A small contrastive image-text model, trained from scratch.
Model: encoder norm layernorm, encoder activation gelu, encoder patch size [4, 4], encoder depths [4, 8, 4], text encoder width 192, text encoder layers 7.
Training: 8100 steps, batches of 256.
Data: trained on rosettes with rotational symmetry, 97500 training examples, 21.3 epochs.
Rows from block 8 of the image encoder of a small contrastive image-text model, named by matrix and row number. Rows with one number belong to one neuron. Each number is 128 + 32 x the weight over its row's rms, rounded and kept within 0 to 255. All counts start at 0. Numbers have three digits each. After the name is the row's rms in percent of the matrix's.
After each neuron's rows are labels from the 100 images, of 14848, where the neuron reaches its highest value: "strongest on" is what is common among them. Only what is clearly more common there than usual is listed. The data: rosettes with rotational symmetry. In brackets: how many of the 100, against the usual share in percent.
# fc1: MLP up (encoder.blocks.8.mlp.fc1.weight, 384x96), inputs 0-95
# fc2: MLP down (encoder.blocks.8.mlp.fc2.weight, 96x384, transposed), outputs 0-95

fc1.183 086:127140095177153182177120144154140117125165193100129143196132035082143134118111115152114135138145121133152152107117165142082177142112083079056134130170151141120116069116158173088078160140207108101078069136160083166120120169131169179091146134125103106124101146140122162097112150118124118125
fc2.183 087:151134095175078137080119112150141153112139127126130041110170147117137131090142148088148096112157132156120059129118118142154050147106160183096077153098117102142154034102198129126128159098089091130109067139132148114115187147107124098123082110168133134081120107177128135118092174191137130114
strongest on: earthy (98 vs 14.1)

fc1.312 114:191122135107133092132159109152158172070093131139134103135146110168121144140173122113054113129138132083111144124119101033141110170133109099098153118165170153172123027149097156136096087163120102113113141165165133087150158121159119102125084138179114148231129182108165148116105116140158112130
fc2.312 109:165093142135066078086159160163161113168133092130141124124108169145123150135154145095191177102164124138142164093175135137082130128153182123146153217162121170102101140130105181110189125157108107190137120208157096094071150094095129109105128161136115086153077163121114120113083113131108088146
strongest on: pastel (43 vs 14.2); cool (41 vs 14.5)

fc1.24 128:138082117187116164100157121130138138092119139123154120115164085098124192085058122207158134058119090142161100173138159098105157073086151140157137087132104153135144148060160095116133174127153116127125132056131042132115132141134120148141074140168193157152112169121149153119160128135133115078
fc2.24 114:105155131150197105154108173109163112084110097143169131110146082159159137166067126125117148102158072211119128144077100194143142161118094125148143164167099136142122138137128122104102088154149112179199117169035176155112082095125134094133131114112085168156106082119161090136138156163099129107
strongest on: three-fold (45 vs 12.1)

fc1.1 088:094088117113091120170095112135110144145070093116140107106182211159153075108137148128104116129106126103188125131189145133181135185126097141157074167160107092125112106132185123117141186115120132077145096114155056168150167083124116166135116165172101118107147171152084150139136078129191154087
fc2.1 081:124081052072174131106121133162091121160124150159071141116104116169103132107161134124181144149138151095166133099133087190107173054145171150102099088140094107108029132137129162163074149115132127147188130094108084148128173091112132132151129130150119059124121148105120147133176128178170160117
strongest on: grey (52 vs 14.3); cool (37 vs 14.5)

fc1.284 102:137109097130092156088119137077113103134171147128169141105167123173156121122172124098130109132144150170174148081193115110110112136107143143189132118157130093101085105077084144124102136126136152163131110180172114133054113161166168129190157197128154163129171167114178100152058168067182105120
fc2.284 092:166145168122137059105104166093204086085099125171155100107084151117129159136128152122171152136129129163109040167123117084163151149076118094206123170163153062141084109104108120107150113125145188171153123149127117134106120163112107106122102116076081155139076132079162166125101164134154129154
strongest on: three-fold (32 vs 12.1)

fc1.39 102:122157077163147123125208119131082125103109132148130142084090108096154150113077122237135187113088195079114127120140165175164160164140129121074148137136078142189100092167147144157102156120139121157150122081142106161136143102103147116117139140097131181125099125125144170096075144122148106208
fc2.39 099:117079132154113107127120062089093100143169126085131103129136127127114129142147094156120117104233183126101097161162168144130095125161152166096106139120081112120153175086185166127125147158078138104167139085130171105097148130140104115075184120150131110190055134099144137079066129067129147104
strongest on: cool (43 vs 14.5)

fc1.278 106:159103161143136126122122104122090163122145179154136125113144137153146134076124118134071153155113165112110098119157144075101151109145163158137140121140069113142087189086183136135143222132145126104103102044133134113152158148149104109130126153124149132000089125136135141080126154112134182125
fc2.278 101:136068108183179125117154033132155127073143098142151098155128114127141116157112121098103089145123163152173124077156105055148137181090114108160140084121125144137077105157122156156192131112059157159129139062118137199114149150132106075142113147153180099122094158140102147140101152114143068109
strongest on: mirrored (79 vs 50.2); pastel (51 vs 14.2); ten-fold (36 vs 12.2)

fc1.43 120:158097132071164192127111124166169103160139134126176167154148117133103106120165164084156130111136085171158086081097160139064088062126149146116126114139143190153189129145128140155141114092101084174127044109182106101073129143192140142172165118113122109123089108192095139153141130102125134105
fc2.43 109:122123148092142144177116137133157114143097107181094117108136117144158170081120143170165079126146057136059066108141119142193142104118121137153114115123109117126184148138103102170155061117136189117105146167101179102121125151085100155080168179173121100139160126053168078112184125132142180154
strongest on: pinwheel (81 vs 49.8); pastel (37 vs 14.2)

fc1.351 081:089150131090097137130197157119113128153128112145170149085130118133112084218137115180107166150127136067148148086103152080106131130174113113101203087170114150145176097103143130113149149129149186177069142135116127142180165184181096114190118117145114166096096135081112170106167139107107160122
fc2.351 072:142178163094155172201157136129130173132148133143146144121073139125128152118137081086108052092142121170170108135137178144120111145117121121186123105110143107082124205074127098125143155129108085147051157130120190141118135137160142171050080188156124114120142141121125161133189102145133097073
strongest on: pastel (54 vs 14.2)

fc1.50 085:092121091099171088144110159132184164139166072094100089096094091066129091085145080181125139121089148134182129137142083139121164157136103149097151128162113119166132125143130150165203148127165147130145159157177134098146124089142090171090099113144194187174078103178127090102124101158155134085
fc2.50 088:122054165167116090083173054158168064117131142130075098119106185125119124148165149123160163164170115153123120065116152149147155107175140159158076152127119121139099160164079106199070161149141125197154149140168100209166131117091126113150133104122128149129157110119140131095094131130094102132
strongest on: cool (82 vs 14.5)

fc1.361 096:146035114122109134101185171101131132082148179181156039169162128108099098131172164124102097105089196148150105139137127124126113077164102157109157132123168147143123079140155170106182162146133115103076092143089087136134114122158118094156133080130144104142134163176099072119181133120181109112
fc2.361 091:122203128094105081127147166145041164085111082130103112083099104147133098142168151151110123086091113111118095123143161069121170102104095161173084143167139148114151117130074165119125086124138117108071145118079169106160154113144139084171099161131167133149110160064093132077123114121148048090
strongest on: dark (89 vs 14.3)

fc1.149 118:088078102126184166145172169138110116143153150105061177131145140125046154126166155147080084104124073137142115136069098206119135093060053118109145092162125146168141112120178135125168159132092135143116142090133145137049169127140149099115099131116128121171120107118132106153123083151084085120
fc2.149 123:168097111157159131119157095124148130156167087103120084110085157179139081111157092131129135100087047166110157139108133122101084101060084156185128158125138096105184198141134058081175146124136119100113143128140103128163146175143164118144122167092112132109113136146156096116131140131233098089
strongest on: mirrored (76 vs 50.2); pastel (71 vs 14.2)

fc1.49 095:147137082176035215152127163137138139124107153105058151107128131090110129114107148128178103146053136140125158098169113141148109110159090147129193132152126149081139140118175208148120104074123130089105152110107102087164105142130091089109172117137131080138169121073118174111134135090153079129
fc2.49 094:185130118108142155096084149018178143055100153136138123141163149104155120212120141100044138127154166106147216139120066153139121094117138173160130099146125146092168122122131074128133152149127104085132108144114120127182146093099094112109110098155127146113104126134112100069148123154120165094
strongest on: pinwheel (100 vs 49.8); earthy (39 vs 14.1)

fc1.296 094:193098135078152138049120092142131181115115113156196130183125136116191126081135139141086134104178162150115127124077094082105142084112109140173090149183118145077136138120076153152135154126120119127180115129130208179110089127134153102091129133068177116145146113123086120154163079124109083108
fc2.296 093:140185117134156123131131106105185188171073159130157133093143114154115154096114148126125152077148173137111146142066137098175171095129187088139123121115081070113156179127113167184128211108099125089115141113211155127102074132132106167119088150142091172104108101144096150164161143134136177159
strongest on: grey (53 vs 14.3)

fc1.332 088:085100108147123168104137097117151085097090060154156177123061179122139133156214130146148096152189152127140100063154111090123114117161090129113117170179123113163142087133126142094135158101163157094147086102146092110115152146116116148160184092113100128172110194105144142146126131150130038086
fc2.332 081:197171150155125107124161132161091073097158168161068174175114167117162095155202080133140137111119132104077144169116122111124099111131142187118128095085136139096129125097136180117122066087150139118080120124140145137134219118179091103144126132156143116170190173107112120118134130166160062101
strongest on: cool (43 vs 14.5); three-fold (36 vs 12.1)

fc1.286 138:155100103115119120116140128119118137113140088141123116109069121162124093142141155154145097132255136096119080112145108157115103137121114105084113165122157120131111105102130116098107102127135101116096167127112116097096140117124111137117122155160134144109135094179149161108140097087116099127
fc2.286 123:129065089131119081129119131158148133068077155182135126172119151104063160164135151181090147176119085117088183130181190141109120090116136152137133155110157137133097136146115118117186106128108091215147172091170089106121111122172101146107151152171176081123161172148094151153131111114079090132
strongest on: vivid (91 vs 14.7)

fc1.204 094:077120108133076178096130147105216147165103130110170136126151158185046156171064123114107093132149168127161181178085104111151118060130151092121168109120133155077147149163187135078108121140106127126111154161120140135129152128134138110131126152111093171196131209113130117119102141138096172135
fc2.204 088:055139112102149124115150081088107118172119099098102136184166157111120144126144098182098165128069140149111118125107088074175100124150081090128172093088098128181168108112156118078096117103115185140113128162148115116116144158102103145117140105135139211129183143135072065179151172082155098092
strongest on: cool (43 vs 14.5)

fc1.192 071:187104110152117176109123133133185067129106150118083097121123214120118163157120184075114150136163124200150131133154083119128145097104103120105210133121163117068114115147138124143107158151069199157105137171125131103120176162116140085112084138099115137152074123103133163083066152162101109113
fc2.192 081:095138078166096118109133168089179069134141107097178116158131129073082108134123111096104119132176110067126126130125194122119097095116141120157138136061137133098193118142132101104153136140127161089116127114095150054110021091098087120121068106160105169086110112171146111080164134166140124118
strongest on: pastel (63 vs 14.2); vivid (36 vs 14.7)

fc1.108 089:074092099174127153066103148132128091116154108093143149155108131081110089102174141129081134017086119082125127125148110104140148128147155132096155171114146122096154141107154109147093104127195127123089133139135168102103065132145151185172050163077116161097144111177076114150151100104140169154
fc2.108 095:192114142112095152181088106177158191110141091142111110109143108084111128098156171097093098069116180152177099106177141124191107128114117106128110082093133146132124180135149102137152084103171098141139091125152079143087063128070138124144130060170129163115169101129154092080142081150182106121
strongest on: pastel (43 vs 14.2); four-fold (30 vs 12.3)

fc1.340 108:166071141102138155140153145158105139141091096088110122139123098131086117138162126159114171136117152133181143155155088162148085118095102128099112083099077168155146105111057094082097129146108166125117100008148178185173149108155097162166135132162161072061104141112126116102130090106122097154
fc2.340 118:156083137144079069143093155163121129142173162135170099130166145111092102147089134014126135160150143107117149130105118174121074113121096112158066132075123123151107138061164126212133110147118115117162113147096107075113180162123138106107187169128100103077156134107074155160106120117121143155
strongest on: warm (36 vs 13.9); vivid (34 vs 14.7)

fc1.75 091:113128113128104107144167140151130147190163135057162093149160070106160175070060139135125142083117107194144152133086131127161150134082140116109104142141151131160095130106218151144148160142111149128216095121151076121111167092151126145151123124105119173091185150113114123136090182122092069090
fc2.75 090:172137136107158091144150140162175146181124165108154145181107190130116164085129154129144210163104115132124142148101061220093100107147142096238126152112071100159136165082110119162129127090107167140128105131147091130076128123071142146155152136122117133163116156103158148072119118128105117147
strongest on: mirrored (80 vs 50.2); off centre (61 vs 30.3); warm (57 vs 13.9)

fc1.160 094:140128123117101148149142122201131137150106123098117150096115094110140139131145145118123052166112120109133101064182135066127096184087067150132122084203139097117119168139104182094083133102073079134063142131133106193132118175078124197158148121158113146167140075147140116093159152153128099104
fc2.160 092:179123098113135139135124168138128196129151136147102161171128146170100100175142142149154118105129162125113187129105064155121175053136176123113132076068154149119105108065182142118121154111129204099047089080147107114166124153140103080194146102112143127191131098149118145082152130116124126105
strongest on: pastel (56 vs 14.2)

fc1.207 133:173154068133126162098120145156123173093155128163141130110147148146151118141135081152093074122135150141120105057131130082109128126083130146137058174182175146131148148112119149116063119152149070136106159198148127072109123174113147143118122094139125151250130114069134159108119086152137104087
fc2.207 161:120067087137098123131058168149110119155096232170139110130111070109124123141156140149183090145134204112141068127195181129137099138179139071126158127117152137129122124091128125169169150136157159107167082066167139175114154102130113110107191136115077126147116122158139164102085132132135129130
strongest on: pastel (61 vs 14.2)

fc1.66 087:100113108179131100181168157151103117054142140064095090145146098160134129108135146154115123064157129164101142158078115134214105131125134137126131122146117123136047117135142091148182116179122150105159065127112054122102145032137125156110119113155130100094112137100104077112111197107126131112
fc2.66 085:147091109130129099117071186099143133066146094037121173143146151104149130130091136085126175150102114127130154117116103155119140111136185073129140148130086170140135087132174130191100158118170152146159118081118058113090134095109159105143126128078120103132113161067182142102041073125167130136
strongest on: grey (53 vs 14.3); cool (43 vs 14.5)

fc1.291 108:102131095130065067146114081149111124139165128126156106113105123116082165110089095146085088105159208091126149143110103092082104137150155165134113097119105136138147110090141142132122129120140145086139063091099125130080195179147109200140135063155125129148107181187151175175149108175066100139
fc2.291 119:128094180084143088210048118122113117152123124072135153145119119146104137185096076140171133119181129144127118092156101119158169145097143134100148138107153148122141109152167123060141102065150111103141078146137159127062195075108113159167147148133141193104129170103165163095125170161169104125
strongest on: pastel (100 vs 14.2)

fc1.353 084:122136104178106136204126140131130156137137143104119138136076101118090059191089093206202149156125107180160142173126159179093138102138135137095140145173158164098128186085138193149092182166161132126158098129119099134129125144073096158141141147115137149132173182108138144073119135090117140175
fc2.353 076:178149125143174112115148132138163116108148079172126095132075153162224168133127092126109140182076150188158124144192128134141086156099120200156117165137152100096061099146120135118165156109096134118138137142139093176091138154207120169105119095137152111157064167132114144119112129076105152093
strongest on: earthy (85 vs 14.1); three-fold (35 vs 12.1)

fc1.251 091:149084174120127157154176114178120113122118113097144114132133131108152147187058165161120155089130125124089110139134115139101147121109176116091132112143126127190112101066138063061139113084134064177085187196131115072139118227178102143111126137146134145109084123096110132128145151089097162145
fc2.251 093:131088141106177151178180119109037146095103085098144122116174132139123137110100106154123127087178078162107166135085103162133070165133104071154153084180103170125135093179102102125138138126109140159130132039157117159117082138139175137148060174130109144091109103072150108149162115116131096143
strongest on: vivid (48 vs 14.7); warm (42 vs 13.9)

fc1.285 083:086129088089135138155116116140189137169115115088132151075106099112145082117116118111190141119161074157166107161180066124142175156108222076132166108142136119145127082140157141122107147118126081123080088071149126098165190103213087118096174134122104116134124129117150127096141093159143138178
fc2.285 093:154056106070127148157188148146142089153076126090090116167129089077135076126143110125142038133161142130125105120141144106132181105136109127132117176064108140128112201187149093166120129159147156088135070148136111143098097137145202123133176143166169107107166150107124140150079082140103123161
strongest on: cool (100 vs 14.5)

fc1.344 083:152144120121151122125157133186131125149127129099215135107142149149135108123152186147143151182121106083096076123104132074109134115194126146165133172178157104141152078126122156156099093141112129103120126095138085131121137082156190171198047167129175172106178179127097143154110068141128148079
fc2.344 084:123092127065153096134088110172154137110136169174067155133170109114161188132142146129148185158169146108127147138128135108188156122145100094156158076104067130139139132169141150131186100132111087078130204121133153166101167106143062129103102116184153126116129139169121157145057161140171122063
strongest on: dark (37 vs 14.3); three-fold (35 vs 12.1)

fc1.229 088:095164092083129132119092152115106112113141109121126167106125041119146121130102182114122128147173138129095096136070191203110103119145107144109128138220081092152121136141176177134120137125170174144140199213121140129085145125167179172185103176143149150149118118118156096115112163106118130142
fc2.229 079:141107092168109101131085175131069119099110130162116135168158166096106085224095136099138175116135139103133095158127149182098169153121147146159174142134177115144089150107131094119133160122108200119140171126048140153075153194120134161130146086179155074107163065121158134127104141137106137090
strongest on: off centre (72 vs 30.3); grey (53 vs 14.3); three-fold (34 vs 12.1); palette: earthy (34 vs 14.1)

fc1.165 094:114097136198096090089166111178093121109102093137109113151107117144201139204085174147129130125156111128117115101079163132125151144153075103094139090147093148084080116092157179105093094132093104196112105168191153162112178188155080164127101117121125125131082097165105100152176132113147125138
fc2.165 098:121169161156167139173142095148103131129092121091149137145201091139138175117165123087139102112166128167105083120124081134142181120195142101175147134122172110130149141137106142175062117131065136130140090122125097151108193104035117134113094140174062146090133103180152107088155100123091078141
strongest on: warm (80 vs 13.9)

fc1.64 070:074145071117090121100065027185113150165147078126116085155171111102131175126056127110089150132097154130155123157097149113142083108155113148154113110127151098131108078133178185095126138134108125158164163166144030141155120108107121176076122138105150131080110140093154149129142130117161112150
fc2.64 068:190121080097126101124120097187040154138072104136161147155099108130140147092138116130147163097117065114088132100126113190114047159122086078116162133150093160138099114131120152104127178101168120122118098132182099162163155160134143163145122124184108170133159130143186146136183093092163152182
strongest on: earthy (81 vs 14.1); off centre (61 vs 30.3)

fc1.322 150:170164118123127107100149127162123149113092103142108131149121127113116146148075141129147115162156165133113106070066125098159122136091156115159048155141121102000109099157164074166151164146127123179165181136173145145113135122146108130115126153198152177093120152134157108121134130115180075163
fc2.322 151:156093098148091179194157114077127162203136114136170079030189112126137132174150133144146176141130120125139148137120141184121098112159082154168141170158093132150098174129138108160141138122096112073151184140112157143165124207134132172128084114132077104148146102173147111136158132111173142148
strongest on: six-fold (36 vs 12.7)

fc1.177 080:110115139120117129169143088130111147213123147083101211135141099146078132130134184138160097123141082096137083094092123085100080149169162136179145160147095191141102110110155101122150073145144085067098154128207147150188114137092151155108116107134106158147135146090120158157113163167102187144
fc2.177 079:119069110079147145203155196133090186181100098121098192198159124163120121076121147175144115062143107133137129124141087147113152128146106099133110108160097156128078120149120118086139134098095120112111116099150115126152074181139225158111151096110091134173146096153128093102121157178130109132
strongest on: earthy (67 vs 14.1)

fc1.169 135:156070154124126101102194137136152125079148085133146127098084160073112158168134094181160110076121127162134117139118150110115138104147123146099081094135132121222134066085125134117138154158120152096101114112085191111164098121152123161119139172133160132142123216119114144136141151152196183051
fc2.169 137:163194094170141112123152166148123144123137129124156105168107110130156125203106157096137153098105122135152107088080184151137176136084060074129074122172098168133136082166112134080100084119134131107119107160144077140139135048102137125195141130154088130120158181105151067139086138104064147122
strongest on: four-fold (34 vs 12.3)

fc1.15 129:178068131161093102104158136144144132087117125120117144107123158149079097167085196093083140180117132117111092140077157110149159139124097119143164129149085148074133128115201110110162051119119056134094122109178102117096161125182122144144123148158087104062178124131128113136176144124197100078
fc2.15 132:084152106100143116121126089143091107063167151081100139158165147111202110155125104115128101098104137094137052190083172136098118052101122087141163090111118152138110140114077165161110146117116140156144062049111193204161125095152149154128159132147118100110141138131161111124121121077091130120
strongest on: warm (41 vs 13.9)

fc1.60 113:080140061142117120106156150121083153115151143130136161092104090104157118070139145135160098076128185134120087134119133144076143070158170130134110134173111085121086140087182181123206150099149131173202183118131146157131140137103142147129131101110161127025142129131071152179132108160120124101
fc2.60 117:126166140152136105112162079152152105105106104135119124137135144131127119164152148087151161105130079124121156179179082145139156138134145104188170166139136101104129129175103177153085065128146106134150154255166159112145128161090136114142146137143097166056109155110160074148111135172118096077
strongest on: off centre (64 vs 30.3); pastel (60 vs 14.2)

fc1.378 110:160082135125114101067142158093133144106116157087160116165070157116215159116084152064106128198138129103130108127125136109119067098117135115096158190159164146112114088165136127131135108132097140060153105139121145165109139103137159252134137114122190137126149101138187161128144104137159124121
fc2.378 122:086198116127133133158080136121129113141117114113137106122235096152088113105126139130143103085149137149123133182197127118086144135120086128147138066082099126131129094115144165131138094135088120087049124104122159118099107152100149083081093150118083092097088057180100213137119157134137146105
strongest on: earthy (99 vs 14.1)

fc1.173 088:141080084107133159104095122108177135106137152131132166171159093126131123118149115144102102096134139165204127075153132136097171144113083072056184147117127106091132102148112068112083119114140116116132099148112175154106090146126189138141141035172099135069138164142141135097130123099136046066
fc2.173 089:119150106177142130099160122178139072105141145078094072107143185085137114145136133111182120131102113129165130074055160156131089121119096152129065132133127093101150107076110092086183078110179135113080123095181163098181126173108095122122065102122176142086079114163124137143151179122145106102
strongest on: mirrored (78 vs 50.2); dark (62 vs 14.3)

fc1.105 095:090133129104151175123158096118109080050143159086135166087040157132083089123073128116147131141173142131132104156123104111121109115142164154066153140155153094146172093106172133074113061097159192119179134096129066123159163126094177124147092098153162152110158149126111168105126154111115088169
fc2.105 086:154117151151175127181124123131103173125129147103157172134165160133126175163128101136129125172204109090121176154174123108093119088165149080151122174065146161144138099108161131150033166129119097140169103087125084087114145096144116146105194152144114120122058201159111096149179137132103145100
strongest on: cool (63 vs 14.5); three-fold (39 vs 12.1); four-fold (31 vs 12.3)

fc1.73 077:100138051122094128076099041136171112063152116113168109150124156140170130084164144082147163170213121127122175131106156153149114129141143069068151133132090106126088126140113134146188126097100145096117117121165149112156142086153105058099107156140128158162107135104151100127156139083159182079
fc2.73 075:092117120084098130123156132171079116142116125172109141164093139086091093083133169089091151121132208152083135186089113150126142168139092132080141058154094162184147106109150146162095066108114076110144140176069109129182087076120130157139116145113178086148096141189139156149134138159110148151
strongest on: grey (39 vs 14.3)

fc1.142 091:165163159139135114126114134122167159126144069125112134121194121104147155123133099174128175103114148104132095092157184079120084115132104088141045154173119147071134092100100114143153177123183171125159157141197101135159086181179115116177137133154126101118067083165135146143125156111116178199
fc2.142 088:135118104099116164110088062122139096141146170089115163042062144108092142106158147135144112108049146108168101139118181119162078082141114096199142168106089142093078127108118131158118111143125118119107142055064131135139097136113084122079084137081099127109083056131093150105131134126154116134
strongest on: mirrored (88 vs 50.2); pastel (32 vs 14.2)

fc1.33 112:093118138130117152128123103116116136151105159123166117127129153112102135107083100094179098172130179105175066129123121118114203069150186121143092122118178228090108142097222199120154202134129098099132172128127063126115164113124126098129089116102108141154153132105128116136082086150119136136
fc2.33 110:101123121128183121102136148164147150170102100167143123168122157086124155090219100081148148138105113174105160150177062158152143126148117126147131151140182178106122087109162113112180146123084154130121127163114113143107215121128163135157143116221188155129111195146107183136124160143108151163
strongest on: cool (39 vs 14.5)

fc1.197 072:176135121127130107072148124109112124144108090045185121072148095055100123137087116091108163182113135149100080147094126141157089160169122151145076142108124072115128110145070178168086158109106138199074127129094139063137136130131153156076131123162133121069104136120111098155144130074126089156
fc2.197 069:194107150124173140069115132114131140062174163164094196138168059119115099173122122129109145117114107118167095152119134097124103102113138164173156141126166084135152113103158145177124167119155121112119152116197042105157126111216118111201100106151102101090145130122113128176123154140157145088
strongest on: earthy (46 vs 14.1); warm (35 vs 13.9)